From a checkpoint of a small image classifier: batches of 128.
Rows from block 6 of a small image classifier, named by matrix and row number. Rows with one number belong to one neuron. Each number is 128 + 32 x the weight over its row's rms, rounded and kept within 0 to 255. All counts start at 0. Numbers have three digits each.
After each neuron's rows are labels from the 100 images, of 14976, where the neuron reaches its highest value: "responds to" is what is common among them. Only what is clearly more common there than usual is listed. The data: rendered roads seen from a driver's seat, with toy cars, trees and houses. In brackets: how many of the 100.
# fc1: MLP up (model.blocks.6.mlp.fc1.weight, 768x192), inputs 0-191
# fc2: MLP down (model.blocks.6.mlp.fc2.weight, 192x768, transposed), outputs 0-191

fc1.464:150152151171155179107172115114128098167110082108079119109112142117209166133153170161161141152127209151059154124125124173144167087060127171132115141078105143191097091132152179138119144105119108108125155061102145149121163140113097177159136116101102139107127175080156150186123089098085199133131117112117113059134203163082116164095167085130114099130073165136153148131087092161107166157123081083079139180116142124116141078139103118142136100120158081113119136123163138151059147170138104127128176077042134120153176091118111162090123156152090124142102104100095123167157106125115085146
fc2.464:095103115111126127154150062187108166140107125125147135133170148129121144109165104126106117098133057124102130107125147000149082173152111123093118142112176139098128150116111150111171149091147133131099145113130127119096188141150106076116149119130137139137177076189126145107174144095103107068109093132164125154128032152135137161177083134086120145158176135118115120137123141145112102131129151143201189076120123142151135138137124152124091101121153132116123156133118156172085146117156141119132082129195133098139078160143135107171162064110094159112111124129127183138140125103177158141
responds to: crossing stripes (88); line: no line (67); bends left (63); vehicles: zero (30)

fc1.111:099107118141154123126118135175123145147105150107171148069153122104121092109087129097122148137136120077107165097125095104096167151145082113141153134124148121125084165115090072090138116093108140167113161180188145104107084103163182129170142211098177173128134109124168117092157171148176131192126145122087097168204117173141116125114109133082143150066089129080137159072148144122123141090113161096139142088099067114106113181057113074141178100155153116093150079142191128162085187119130115097148212130157128133114128178116170088170137086206120141139140065134116172103117146111176097103
fc2.111:096118097141137182081132034137161139126159128137095173139104118167114127153144118104150087146142093143139138120158071139175158124140123078112108090168166143073132206147140095127130141112137143097178116118144128126122118115127138152075081108225075188087099127141057131150148128108095085084152139173124108102111128113129095142142200159122166109175121145187143102080142120063121043177100145071160110091158111094109096144116207139135131151201114095149147144152137146156153066180122133122133128160181139129119103169134062133140177179085152110076111118164126157106129105115136084138
responds to: dashed white line (100); bends left (67)

fc1.152:102127156156121137132134133159227139151140146132155089140154220147097080098111105156137196109137097156092196129133148047167109138164131121110135096075093085144124140093161084129172124146106124117089154140129117168144131094152177143145148100110093070148141144153149130154129157138091108090164161114126157085134149064130159146045131159134120180171117107129108135109099128170097172168165122110072096101142148114088121089133114141184176172118160102149139090097021128143072186201142117133107131109137119115122099095086133139154150118173145065155105134142143135106069106148137100205
fc2.152:150190152141162076168140150151100123137122153118141155150123240079128119115136152112153137085169097171130130114062135229062085142146106114148140136084183141150097124121093127182159141168110116076134121080102167113078168095074188158174139212094101144091123052159117102156149124147134160119083105113160108108156086150128119142152086093118076102159137132133094100135090071153123146128162202134134112094135141153090127130122101134151144180170114111104137079130129119151127132070115130167124097138127075106057125108123151089122187096100108175156135132165101077139142177110151146127
responds to: bends left (100)

fc1.423:084103164106177150142190193129175070101105133149084089186163127126110140140135074115115149106094186109161085141139100110186091159149089136140112107164175160100072114068145103132129103158125123109060181137160151149132114146090113076126128142129126119134100136192127109085111140144081128092134117066190121094114169134104165182129176147128156143111115051119128120173120120147167121138163144087163111182147100122096112099117100142189089174138143135153110135135161192139163160144123131154137104154102147158151095146067047173156139117076068109123123135143136110089176074073083180173
fc2.423:169116079163103136167105116199113165134132084079155117122141166154109147114166153140095071136141169208055083106134143183131107101134133125144151108090095157112187139133096077109073158047098092132118112091105173134161163151127105117100141115158128129136159156084169184133206124122187122128121106079117069075077153197202126175116117135156108134110055196139116128139169126120147139074093136145126136092129090168126187126113120099099150107174160145107069117128147159130089132114082099123160113123090195075090138109098142154160165125169134099123112136143161141121142102138162114090
responds to: dashed white line (100)

fc1.500:140155131185119174097160135159125096164093079100100126093098135123202157066145143148149153174139207138059161114116140177125190096065140159106138165090113141202092129121151184133140126107130126130133201065103148162104125120124120161102130137112138145097138155079134118196090095068111164098156144139095109060077184135096132179082169092125114095127059168139174138162085101160130149154130109087102163167134146119104126080133105139137132129102130117120123147102167148126067180169133137105121133078061159100178198100139110176099107137134094125130104102130088142168176090122111127145
fc2.500:088140142132138131148166044145091148120105139120136096126176158124104164147161112096110090077112048118120122133149136000171100156152111152107131132088171129101128147129124153101142132119149113104081113132127095105111186154157122120128145124138133115163182092180138118082183149099085126094095081141133139154135059153146101146190064167084126179152160132102086141123135128134081128132090176138192165069112136167159142122156119126087096069167168125121096130151119146157096113116152105128156100156187115106110092156117147099172155076096106161102095143114150181155121155124186150117
responds to: crossing stripes (97); line: no line (60)

fc1.636:183096099123111103175156072200088124107091083160116199129133173140146094162112084149070140133133144154101153143129202108088136122161115146168103111176137148128173089182061083129108161139157106111126127086137076098107100141097120071116124104106140090184107132112188137147134141115168159118093080114125162102123144129173173115064101103111090151219138135100159101096122167146125189164169125118117113085127099142111110127105114171073151168148095060078118145119174134144105156107147170144107121144132140097146157086151107199133132147121144082159120169072128176188153136103062166152
fc2.636:134134148095145120147107155157110175161179178146156098127137168065148166131151090126090098108136117160093107155147146091089116096143089141114097128171168097113117095073129133090174110088127135061121160175111186141169165185093059099129115121140172135138127073143092084165175113091139145131101124137059111177165137121126170110152122045120136167200133099110099091104110072110116160121101209143130105122116148145093186093154094101152127116167181086184151183069151122151139109125052141161127098086138135136154097180134141127135134103085119081151054137151106142118128135124104191174
responds to: bends right (100); solid white line (89); dusk (60)

fc1.235:186085166169130131155137175114103125184138150132105141148119131122139147107150131167121178085136149138110108062179153104116119070169112177087154119086097128150102131150134197141079131066149125174142189132101169084109143103085119142114116087146159147158132172127103126110093106168109148092126150102151161177078198118145156137107118085194166145086131171138174102050104117136137152106111213101116095153075118114074157139097149109121088106051144138132165167136147137124153118131087133099136092133161202093042122172113106108130111096188143158108044088139137139131106173120106148130
fc2.235:132154086114109190173137103112095126101161130133126146089036155167182172147145150171108191151165101130083116156154184120162130060163158146111179104074197165157092118129110119129127129120084131159128173123154141094095115118111108145105144099074138157134072162129114125122137093166136144082166183111134097122093168089113130166105122041178143140118070174148109112158110097131148158070107124130143151093086093091154098109089147119149113109146129165147054215132135103167090127150138119085072140089138109118133144126135173191133064077132177149120167104132080133066134131132118139081
responds to: crossing stripes (100)

fc1.225:173152090153149115087092126100087129101135087111132127167162162111111145145186153134109110172164108162076145093148165092154163178134117128128157089194127099151115041105122155144115093122154107113157138139159058204145106124221134191154104134120113030093172156175139134146095173107098081171109140146152136146154122135090138085133092107128140113068153103133204128098144121145085122114169124111129123143081136126172058099091117137110148113185157090131140122116148145104119095110145075097161131128092145059083156168066130129151195127152172094149054139162120119101139149151098130142
fc2.225:136145116144110102046147127155107143058148157115140110108123107153162186151138128088111116096103144129063149129145109184095142158166084162131153060063110179178111137167124145187160120151141188130146107126123148138115181119118044106087152143079079127138164132138080140143136120092107111066081179045128180125181167133100159151103136073144098114105090143195154135151146137169130138091093128133092178122193100104109141181129131118128081093138121110098072093114117172173159101180088148111108095136147175096114101071134148142137171078115157090114160116116100117119190124153148147177
responds to: line: no line (94); crossing stripes (72); vehicles: zero (47)

fc1.298:058202082080182123095097104133190094104130094162065116146145097131133108108112113077143100090097072071080175102094101101131170159149107138115097137185105159114123112134128207127138138154124140111179091087172094188154115136136106124166128144151114156117123146203129167100101142118118163109054170186157183115100119138112179145118152156123115167145127092169134164134153108124126087110119140141116096159116128102077123090059103124140087095116126198129183100122131163126153135167207094189114094132085169095142116102138157119140132141137163117099152120129082061138110135166132181189
fc2.298:122145171140141179099153139129129106148087123113141125105159117131147186078162144147113089092168143168160127170141116194141150121106113134128098118120120120126135133068095103152236141115090110165083141149139155094137107113045218123124111139121135097161188091140124153117139180162175169118177135081129115127141093150122125098103162099111131091098105114155156080116124062172141127131114091068133254110077080110164104116048152134131132130157091086083099097133077124155156139102127164158107130129114095122106129105159124101128175074075133077184113127096114145172169133140084141173
responds to: bends left (99); snowy verge (61)

fc1.622:114135181105167131190109093166123144127116115161126065161112160158130138195092121179119156126110142126156148093137169121092085162145176108114149135097099043138084118143127069113120085097103111159081077138147148135121096109140112121101152070104125148103070126130080112091131096128138111144149152133102080127087102107099158124135136141163111147135076128101189205199053133133181116158109166124157072149167107153140120193173093175113128177087178120152119116165140117103098070116155153140156126144101173095160156148037144076119041116111113128131157086104147156121138198154145123152
fc2.622:088164155178136111105118116103098146169169174125061137146197131177152164112119084133066104140104183151136157141114060182127136105175185109126091113089039160126117136163068155126120121138095132161198121095077087222121143140071157090143157142058125077113172132162125127174142146104174150091127092122105165132108113163113118138115115092124183148102122105146134139120119134116147147118098129132202103183117128138111122145148076142118151088121128161110074114141100194162130083183097084128115124071136107170060106172110095142104134140131154107134120154126087126214148141102123157141
responds to: solid white line (98); bends right (71)

fc1.95:117131145116078094148131138161078155096165129144106099144202116188125121152115165101082143145152124199110118114068115086180135154183106107155105136143109164127125096190132133120077076217110138141116132131152146158125068157126105153119124181119071066106156097122096086141092175149097154177206138145067166061165123137145075144136180159164123144145152143105167084121080092140127115083089113175182145118133099134168118116157160093117108100153158077169124167106106151139110094118086127111111129161173131107096115079147073086145171089161126123135122171143107085075133179106171109176
fc2.95:127152128155165150186126100171182121067125142101163094186109133165144152075153186089162103099139102082162149101162156159104097117145139104124146118131107109107162116137136115172133120091143106113103127079086095113077189120135092103220146124147160095099094142091179160148076072064178100120099127163151135168194148132116158092129123126159160114144170091118168108119165129128143128099110173148119099147124123131133117174056152143141141126056102162137125112162073139116084145099168109104153125111117131120177138054192116087134155145116158084218160076174117068131137122164151055121
responds to: straight (72)

fc1.50:132090067203134102104099123180128159100136129094177081128171132150134125145196170145176139119083153150143198116164162075098093064104108117151152114131157138121054084092125100115139123135164111102135112109138127120165115143130067143082155075146034085123131140129130105123195166086115114176155158137139161113132168063108125181112097137083174125083114121096129104135138107143102165152093168094087160137156145089111141160139173145177082139160144117181116127152119118127143088127071129084104171114158092117114143085080133124189207111155132092101133097112118142125152108190166105207
fc2.50:144152128095135169124140118143096141169134110108110145168112135179129149148127144142090048107146123150148130156123103182073197200104142085041124094137102115086113138134091116117141180185168137185097097123155125203148142141136119085088100193093165167107119120141113117147089139087122124097141111064126104146139099145175135140131193093168142122197108140148081149112080097151095098123098130134155086154179109130095118127097089169103125150167162144075091073153097140151135135124098137116129152127173165105063076200136072112147149096135089093208168130085085121146114163086094174135
responds to: line: no line (89); straight (63)

fc1.752:127119104098165120152083093162069124142086116090154121103104118141140132137147153164179110107159135155120123087121166132089116156099136111178191127097175138168107131139151111163166143080158080141109095202085110110122137131119161149147157091142085143169129161100103149053162094100161124146065193120071105161184161114148090113113084183164181136137164187088101183104133104083155119173124141083111134076081066113164164122147105100156093182093116101129105115102128136140196143150125081173144124112106108127143076111092101080140157181062170096152129080154168167164138085124071150140
fc2.752:089132139203110106116169111176123147134110094137182087107139131144125180162116101114140150081189143124155084142148123112167157055130166133169139125150148176098120099210122132180083110181094141142081150124085119082159110106105177130139134158110132167091130130101178077109115117126119136074090074180102132174174148091085127093170130093103113117089120119147107030078166173138170161067083167137135118130102201106104140157140146146200067083105178131131149120098161125109144165090111095109120117113153079136117127113184132137128168175094131150100143095139103088158127165150123119191
responds to: bends left (88)

fc1.462:058134092190209112116158106130130153133090111124141097114154055069161158126103130169091111108093101106135171117106073102096123182105146178174087163117120040104148182079140175087087128178111129157104122128173151132141147115142113147106128154137145087104159166105163183107148142168102127162093142079090052136203149145152171126116121099137128154100135190163126092122061134127124144161150147133147157213180109109147152105094134100126071105143040149125111103158122130108153136129107081175141085114157073121141134104114109136144140150105127138136149148154131121135122085158103223129
fc2.462:199114104155187155104105090151009076148084069136090128146060129125108118181155110101128099181118142145171105121120194194175154125176134128106150131091104123118129150197149126114102138130098134146155170147148131153151104122102103088138144116085160091158149150139142176136155136141129138127189114160171150116096101131081051169081096116120184151094101119145148191146148149202133166153119121114135179085111082113142069108137117154043106166139147138091115097163145128109108107116092149097118150107118183140095132153101153139178103160141142159109147119127069090101170092085086111107
responds to: double yellow line (77)

fc1.514:107157098185166154155108237181138030139133106140143073091096149126156157098145190119136104133130157110134116146137161091113193177127120073124073125133090112157149115139099101125159108176138117141107090115115184127185098063197109105169108105136151124119127100110069103131069141115128162149038132087150161131137167131149116167120137202057095118156159178127102127079124112104146131143157185128177099178075114074153166130111122133112088101140132109124115136125117143079144126133163149096201124121179148117162157184153160158128118121149147100147128123126129093089136094109192131113
fc2.514:149101124139122111073147122125118243104107144117135163162081145123089084118125113124141142149166180090124099126094106140122114128086158172160127098104165119040133149118136140122108190087098231128107141103132111151151157124132157128133144117155129118174204129117141118128139144175122161093187140127078110132176079077106177113121124143118155144113077129127196117148096175153115126092099135132156138073140155135032136141091142107138114118074176104176134123119162207085179132094105167117033108080103116096077154112149170129151153095107124150134098082115128159137145068149092142109
responds to: dashed white line (68)

fc1.701:123126096101178131117165152140135102128166112146060169146140097130119064156139143081142080176098135157129125146157159113119163155164077120151175163096083159176076086120103163134159172125143097066139156116114132121111099085124125142117202141106106139077164183143124158088157144122098097080124115149119116136142140090145179178156127107094170139125164137167092155084116084128091132185094129108123172092126167171113138130107163100144117132114179100094064123114157176115117147118171070061142168120053100101192179099065184169115133144102078106110170111122163142063114167176108073167
fc2.701:084185130165086163113102098148139136106069121078127128111172095075140227114153089156121178124057143112118123139138128118124169164088153106180131158098176151134155112124080111140094124158158100087091122175140113111103177156119095138102150162139181144095172104090145130123193119140103171160139123096128104150112064163152161149150127181080093132171103130098059097152113133103158128146113132124113138118110151134113106054124121110119152177090140132125098149132154101187162147152122115089133127131093111159095087164152080079158102105158125090148038175180177137087198196077107169128
responds to: line: no line (100); straight (75); vehicles: zero (67)

fc1.596:170121102119110128133196085112116116133121077158101127156101099086086138142148131114143172166066132130135119120146192105130157123073121146195120090083125098148076149103102138100178153167159140116094120200137170111119148167166146109125147140132149118137069138090163134131131110109166145146122163161158101170097201065141184174103151091127073147147105129091116128165142098132134099174101190076135104121113144149108220159152156113078067078199135124140074102070127066124119115155087129091142118063182130132161117176138114126109152162091179131123110145145133132170046125080084135145
fc2.596:115110094118141108185121133113128117125167160074148163115103122164133115112132125139124114106154101115125172078096067231168055057062111106141119116144094106105131181173136176095091107130134188156106105087142114109105113050078103076119123106140145146150141142148175136138125118115083126125106154097097131119159129144126167071111050169173124135206157103109169122081170131143130156137114154168149179098154086117078147121149112135146153085098154171138139176142088139155126153143183128122097075108125081084177159173138216107110153084127157147147050126108134163134128173154119167151
responds to: straight (100)

fc1.377:100094143093116128150172131169109145125131162102135174109122037103094118111182194091119116062134152065144123151077160127160117114110132110151178145165074154102107114118163108071039154104140121145141058078123198150136104173140122183086170171138090160131098188087063133062119141108165122175092131135131188138110153156099104155118094067152145174080189122119142136148135144155152116112139111124148124117124171146136185112107114174139132087124130194150130133114079151102191152089155115152215099122121100162102166115086120103151082140153122185144147119110118102135124141136100149100
fc2.377:096141156144131128110129046117097136113115147169101197201075142113115128124123170130127123130151107128161177125135137149111109155130133152121138161126102149169164069137152083096132101117114052206159056119132142112135070144116191180113146134129090145130136166159173099201140063152106095116105085092122133129112164170084130069147166125154121071085160094174170150131127075082089168194125079111177105130135143081118162121125088118146171097142116175115156119094087108167171191135125122161125129153175140176057114117083135206116140084143108092102091110118137134099158128091141101108
responds to: bends left (100); crossing stripes (73)

fc1.711:139184146093165169187194065136178154125103175123049129173146116136121112113172185141097165094124165129118055137103091146138171115065132110168108127160085160142116104149076084099093120113139072187149126091113170143109140163152104091112145119165143122142084113139115123097162135161095080065126157139162107116118162161097129130108064168138164148173156167159146045149151180125161145128104082101150150187155126176102117122118100136128069087134124115109166061101154146130105094184098149133158164171117104174121120085138072100190145118155132101159130158085103132112167081098098130131
fc2.711:149170124112042100125112142155083142100118146163189110087163148111101163145155112170124130169128173145130088159157165166109168116142115170127207104117141159142071128147128127162120113074135117134107090166109199124162113081078097067106111113119186145131128131111115114130177158166148118141097076124138097151115143112218096129087092091111144154118078158108107145112035105084072144131121085136068045117112088152133077146045107109089114195109181122167113140093107141159107116113151170158153091139159175120091103132142141126096162159139136122158153174124118158109176092135162118166
responds to: dashed white line (79); bends right (77)

fc1.371:082137144131180104070130084109123107082115154157158067178107064128133091185146131156099124154140071147113121129116152088152121119174152089152153098136107091096108160162139134071145135115114190125110097179102123104072124144142116140203145162100089213105097146090160179102135194078126112158157127095107173190152108142110074163101066079132105106079097085096160133126146115111147109141063165125142110115154144142108148124113089153167148111129108153130208169108098121163165126146137145120155194159128145202142073062126166105152088119178174160117131125125089093146118145150175155137
fc2.371:127100136183147105114099146152131139081187194100089146178101079147139142145123096105112130140052104134149153166110106121100097190121136124096128132130155087159184155065137127098186153136133130113115091132070156096113124123108161154160129076157106122083143126157105184079178104109163129100149117105116050089082116128214146128143121190100139101124115105149154152163150120138112113163063166121136088137116160139118089138121112140126153174232120140169154124070159140158138070121161118151061137070123087151112107062153140114136125105171157209166128132197115134112120086137105106078
responds to: dashed white line (80)

fc1.105:090103126229156152216101086091147155132180093117157184170166155110157121083116098069078109151146120109113112115175077112159100109117085106175129154185131056117107130142153117102126115113141130132134151193112152145101190125092152133169130102118095122074145164106121161103136067137153074124097157095104075120156150108145125102134067102107148155100146144162148058165105128151181120102184101151115120168122132152068088181142111178114156155112140078132130194110115148064136127133124081176173110105091141113167163121134105136128188077156133146151144128155147148135077153120176107181
fc2.105:076119075140146186134116152133123118170093115107100079086123113112127125150119160137074172142131123173087100096129069084172105149154120122099085110087128157134121071140104205118178155056088132174142153167120134118151094148079094165143125096134059105105115130151137152164114141119188149188135085127082048110142116116116077126176149127128188213197097162136149112108116139123129129147151084114108133154064107154170089087150092143208139154121112109107178115107154105113183121142087176172132165135214117083112070142155145126115144123130137150187110096162141084144127109116113105147
responds to: solid white line (68); bends right (64); vehicles: zero (30)

fc1.650:164154157173134135138156150110134070165179110134107104116185106157159134178103110120158117118163135134168155103126152152122071152122105106179099112068079196150097141134120105124179132099125179111151177057180104144132086109146149111138139100142062071112105132130165170107111125105086104168123132162086159129117117118133098161155107062150188106144129100105111096150146163137132106148119170131123135164058083100161120122155111118158156088122136070124072128080137142159116101165169115088098114133087148131173161130180075088177157141101091103088126181172028127187128185172064089123
fc2.650:122041136107096138107130079157147123075135154113183124164027129181105130140174096082117149141135156198130082116115139052159092119171142147097154121137096064081102153079127159126062146125140073123124127133113155091110179153142118122140150119123186123105084137147083152159102065100071177064153105110130111125144108164116202103127132131183093140134190151117118172135123142120163089149155169178117120147154132107139131089118097079086099124172166167096169124134116150103131097134138183187145129147186068108092098090148124115118121136195153140136136128095153091138191120141162160114
responds to: straight (83); solid white line (71)

fc1.73:197137102132118186141162159125126121152074079110113144106138118142190145116115128191131144163098186137065134106164143165112124106072100137132124145086140142157105081118150154153107126080158083098085166096090149144128178187098123152152109126151064179154145194111172157183139109067120173093146125120144107047200201164132117158092122117089084111152056139149168184171093096169124131164128104080113104146143155140114158068111124108182102155106171079099098119118172148111085156164149100113097120113050099117167147103132122144109108152100117113140118111103068102138171105115148115127
fc2.73:097096150108152085144152057181120152151124149103147116126149172156113140103159111125108102087135077138124122111137138000160074161158107098119118209143164148106153147176100135117146116156117135126100135089129122103105195124143100097115141120131159126107153079185122138139185131129092131106097079125136134166097025139116151138186073134130132128132180133100106088130138138113087118094160120131182152100142156130156132138170116139131087066127144132104108164107123113205095138091134149133147139132186157120126072178137153121148184071118113192116109126140117190151137118075135133112
responds to: line: no line (91); bends left (88); dusk (64); vehicles: zero (45)

fc1.566:094097105168156108120129156142063111141104096136096120151144136118142144108154127131097108164204150130121091167132142100093141107144107130101148126177135081173121088146145152132122143122078102131085174117155121112060135186122144082089120146169141121146171138062187116092174173124068168088101139017104134149141123139180101111123144143078140145171151113089090114112158132156180124155128155081127121183179170114069106112115133095061163187159083088188137119146125102105163117149159167180064119116113149134141144127155117159141158140084075068170126153151109194178127173126079172110
fc2.566:161161162147153104134111137098134151192159142165127141128161113136161166104109108113129136198106060188062153084154113146134136203120084107128156087153153075167090141117126108111168116156186118130177114163110165101121152119139053125141048096131137133119137102095098114155158118179146149143098089145149149094117153098126135104121123114176077127156161155113169115114132115155112119183165160081069066109090170092069152141107107131138167145091139088138141159081120104150115082081006174149193139121171097105164132124091108113098151149131128163108043112112163147139090107151110152113
responds to: bends right (100); line: no line (68); vehicles: zero (52)

fc1.529:134116087130130147158145175103135102160138149133151124144134218097108112152105095098144080176106169160154160081121130112120141121114089114154116146153143127142146134141152077154141124113124133136143114136137137084109148144089110152155141141140062110111080098141146078116164111122093169104080105175141073093180198154187111120126112123132169038094130146086172132144112082123104170174093129145090164099107142094068168142146158116135154175140173123057180092119154132142072113117094142144125162086111091146124178091189109139120166161181131029147144088211102137090167105111156101039
fc2.529:111125146062113130200148087094126130158038133126104159147113165135124105095195135154151125115105145109140130173096089175102130080116116094114153176131061116118160079126134139152125114132099134135105149118182110135071127129110152150146144149077143093110155166176114166159171205156091146094161120148073164077089078100151132123044180141124118184087131123123119088118169103133078090139170096116155182191154126147123160142112100061097143100166135105146122087159150198172152131150142151087144088081170121192132157117137149099090143107147144138146084068115169128124101098065105157159
responds to: dashed white line (100)

fc1.44:149130119127095135079152127092141099141150125139120087128130103056128202097118094127101132113222164106089123181101136138120080133113139207145110144102104104112102126151172202135120150200131125168116126200111197097193137091095117176118139096115076144168102075145166159087115158113140115180148138145099150120138146110119067141102146186093114113126113113129127136159153112144130041108122131069186180087121088149161136158141143108088101151064150120083143077069087172101131138141075135111146118171169152133092119122136100107168108152159102145155208116170172171127123119124144090113
fc2.44:128172139111147131099168141076171096119111108129103183155125125149158170179125188132082160178136053102104106159167150204105140112107143119163059104135115110118085091096162110173142112152113142162181074196126123169070148098156099102114130123149129115088113158116113135177173150094128137150184121154164094128173155064171105122077141129127152120121186117115135120132126141122092101131130093105141143109129093091121131116110117105087155158153159068141114177113118066113097140135077160092043123109177151144109135152181047076194118139103099087180126118132176098165100145086117185088
responds to: bends right (99); snowy verge (60)

fc1.681:156155173117153117158098177046102118104149146168081082122068152064083102165152068111147177135152184146156140096131113102117108128097153098090150100187101133151143098125134130087172114142152114122151152093152126148135145127159155103109146115079084139179106153084134112092195103155146115150145141133127155110121210075179143169095176170090067140159180147118128119116093175127138137145130172117134070066120126134158132110146150112156092130143159091134134090068125165098147078162089114169117042126145150192106179169127113149160119112163128087074156110114127111077149103183116203147
fc2.681:125089178147093132177145125141113132110085124141072166205145108131114168081135140111145086143138100168060202123162145163151091119129139123135138119180120138118131074076131075160116143125064144156151084161128068183121136124078096105160044160120142103160152098161172141143097147070112075093154128116083138139159119184113081173152078116132133143158147108126113114128058103108109100161144131163108164096155129116121164135171134157107150082135121160082093140122112119113137157150154090102152176053157104181117142140075175109132104080150094155088052130105168129187144186142177130176
responds to: bends left (98); dusk (80)

fc1.86:118115169152123138113148150140136139123158164172157155135085131174151132084135118106098096122182162072153153104137151116178098160147108180121046161161107191141111074122142146131105119088095159076201141070126097189112096111152114155141077154142198116101045132167163133123090166194064154089148122110145103095163137133154159120159125078114137087157137111090094101135133121115160147100199204109100132128098139147113093150095086090072066116110127068169136120096138169185147134107140089110130160171108094112144099116111102154110093173210117143096153119142176097185112120138118117126
fc2.86:131126109116161147169127063117135121087133135177090154118183120170137088135077125160115114126120172157119119100131093091118059163056179156069162148081104052148141127124138111082144138101143110111189126146121121077118136112162169073177120126182142150123085142146126193168128106094130132103063143179124110187164099103139169076105125130136099119110138120192117167182147128156175066115133103155158118180124053183150114122144168114142100129187166112080141161132150205145099102124132160138151171073114132115092120118128147116151107121123190096055080164110122129070115104169100124167
responds to: double yellow line (54)

fc1.259:122153075073129095136157084117120139089211148176087139096103114158170078119099190084137183098163103155140190141117141091078117120175161091131097147152047157147135103147114106118201102140066134087173123107109117120160122119132084092132147102152107126184178127087124077126154113179158144176128150083099148114148059130149145093087102108123103166149114157170132209142070154123075168148149153134107115130129124155105142097117134148140091131187152136127134092134138147063150149120124101201117131138073083184137115126073164147076123195113096122110112148144121106170133120164147194146
fc2.259:105116164101121205103155102109084109125115111177143154148154188093188132176153097176101174137199120105120052133118142109183069166163133076152162078121098166113133121089109143119110096133141111100077167112219118152186146100166141102139130115130129110098063149077099112115143162145145075090178150200108116137170167157135104108202101080115107153100141110079098135125142152073153150150073158170132159118108138119094134132080061138132100128129078097124131132110145117179150128130112133161159155120061107083125130126127086085157113172109135099155108097114095159124188147112133196116
responds to: bends left (66); solid white line (59)

fc1.281:056136061146129101123132138161126096207132094135116142146174079150184100109086154111122137081130172117165126107097136090125171117133180198150094155193143096200069153127120126084076148184156189158068117112086158113124136092136117128104112141115114144106127144179135170155121149134109141163153121157171107087212143098103061096143161115113088088150173152222122138150065080073115116080126085121155122128104194114092135121134083109120160103152042104133143128155129155130124147114133140116152085126141125124147114156104147124166091146104139103166091119169151145181087140094170144131
fc2.281:080142133151204118151144088103079153137144101151149098132114138194095139177122140117116116094146156159132145140114109149135077102085152124121071132134134086162108121085102146118172105153111101100141159117136154166127078110163154154144144122144150144130130053171181097158182134152153108148109083158123122169121073073174052153142093122198151135153138118096079088143129114172163199117113137094062143128089144130152137130172048095122109100131098105097140105138107100172088143091175135134137165197089092125139175132178135108169187095077052091179150119123096179139146202107102122098
responds to: straight (78)

fc1.704:113103132063127120164161069152132092109074107125133138182177087121100096145109085169090055088164131137149098135150161125183168110160084179119122109109145124156134072118126125108136145044154145137128127090138173129101160147195185123168129185092119146169116096140150135126130131121151109176101134110100086196097095145131143128108182159147140116196117151154184127073170084119092156126146113075138121172144126156081131152155162140147107085108165119135117142144188100117105146126135075107178113192155139076114163144160023114171117072137135125130081130161127148080113091063138110086
fc2.704:098045118106093094138117120240137171127129093138109161174181170129112105101109119201115114163104091106126151189111095187198109072117099119064146168167123148085131175122188195110135093125131152116142126124100161117140116140078105157162149125130115209109062099112071106151146163110130164165119131120132108110091182114131151130135146135157076149114135096120102179190136109169156077123166142120137124106155171100164148118129106152130105067155121093104102101129129090188120144110122192157150098118175113127153135143101100090121140084149101079167192148068099117115148126078132125095
responds to: solid white line (66)

fc1.536:183110148152151164092097155136164151129174122125086132117147101148047117129122147159093105190097146102106146059115149110144099161098133134090116067134162105154090157160162109064106135094125172117096130164092136124098134151188074088054122124148099158078117072143177116152121130106089156163143120150121131139135116144062153178116083124147210133100092146176136119189196082159070146143070157216103097134114089135176140144158137165132179139146118142154150131078145113074122169127118132141143115105107110170151161162161127108130118122041156168117108133152161108060158107104151090113
fc2.536:095164162088124190114148108135107137140159160100163103131137143122102098088122087123176119165110137177111071145170132136123142123142084135172154137197147088088147126092107082104128153142093092107092184165164175133125111084042116173115087027115152117161137154125154117141133093126156158173140184170121148153103106138126113109119102162051118083139075104161184120098164146127138142175090155157134137136160176114140102177096105121122172077138150128101109088098119123187136122130072170097103087145123112158137168084083109104103233138105098120084107169190166119103153164136071138146
responds to: dashed white line (97); bends right (67)

fc1.222:135082119144137190115181112117142101081127107149155130103130039167095138183092171149089144142153134113050096112075110131133113120109133064143104175085159115110094110126138105137146159090086143126176144124164127157255156133133144156114142145130155141077175113126156112172117125134115133116101103124169090097086157102051143091134090140149140138131153145133187094110108076187177101177111094132126083199112169158168108133114110157061103121108093125112100154157098159156133109147104106131147136144157131176173186075085150129188158131140159118084151112097118116135080173091072156097
fc2.222:187138143062146117126115114131104166119061109118070086077114136128213103129101109092112088110100130105138144141123108117139127111140146116151123127117117090146110142110153160143099171159183061064145128157178155116102109149196164144108152153118116090185140148135152116200115106132126168158172153192124129160091084116166122098127166116112151083113114107199123134124159184106080099158114126119210144142085143168155170162147083062166107083094170171118153116068085119083159110107155142072095092150097118111116125129171161136107141171157143164184164106102158073078137140095127078182
responds to: bends left (100); double yellow line (70)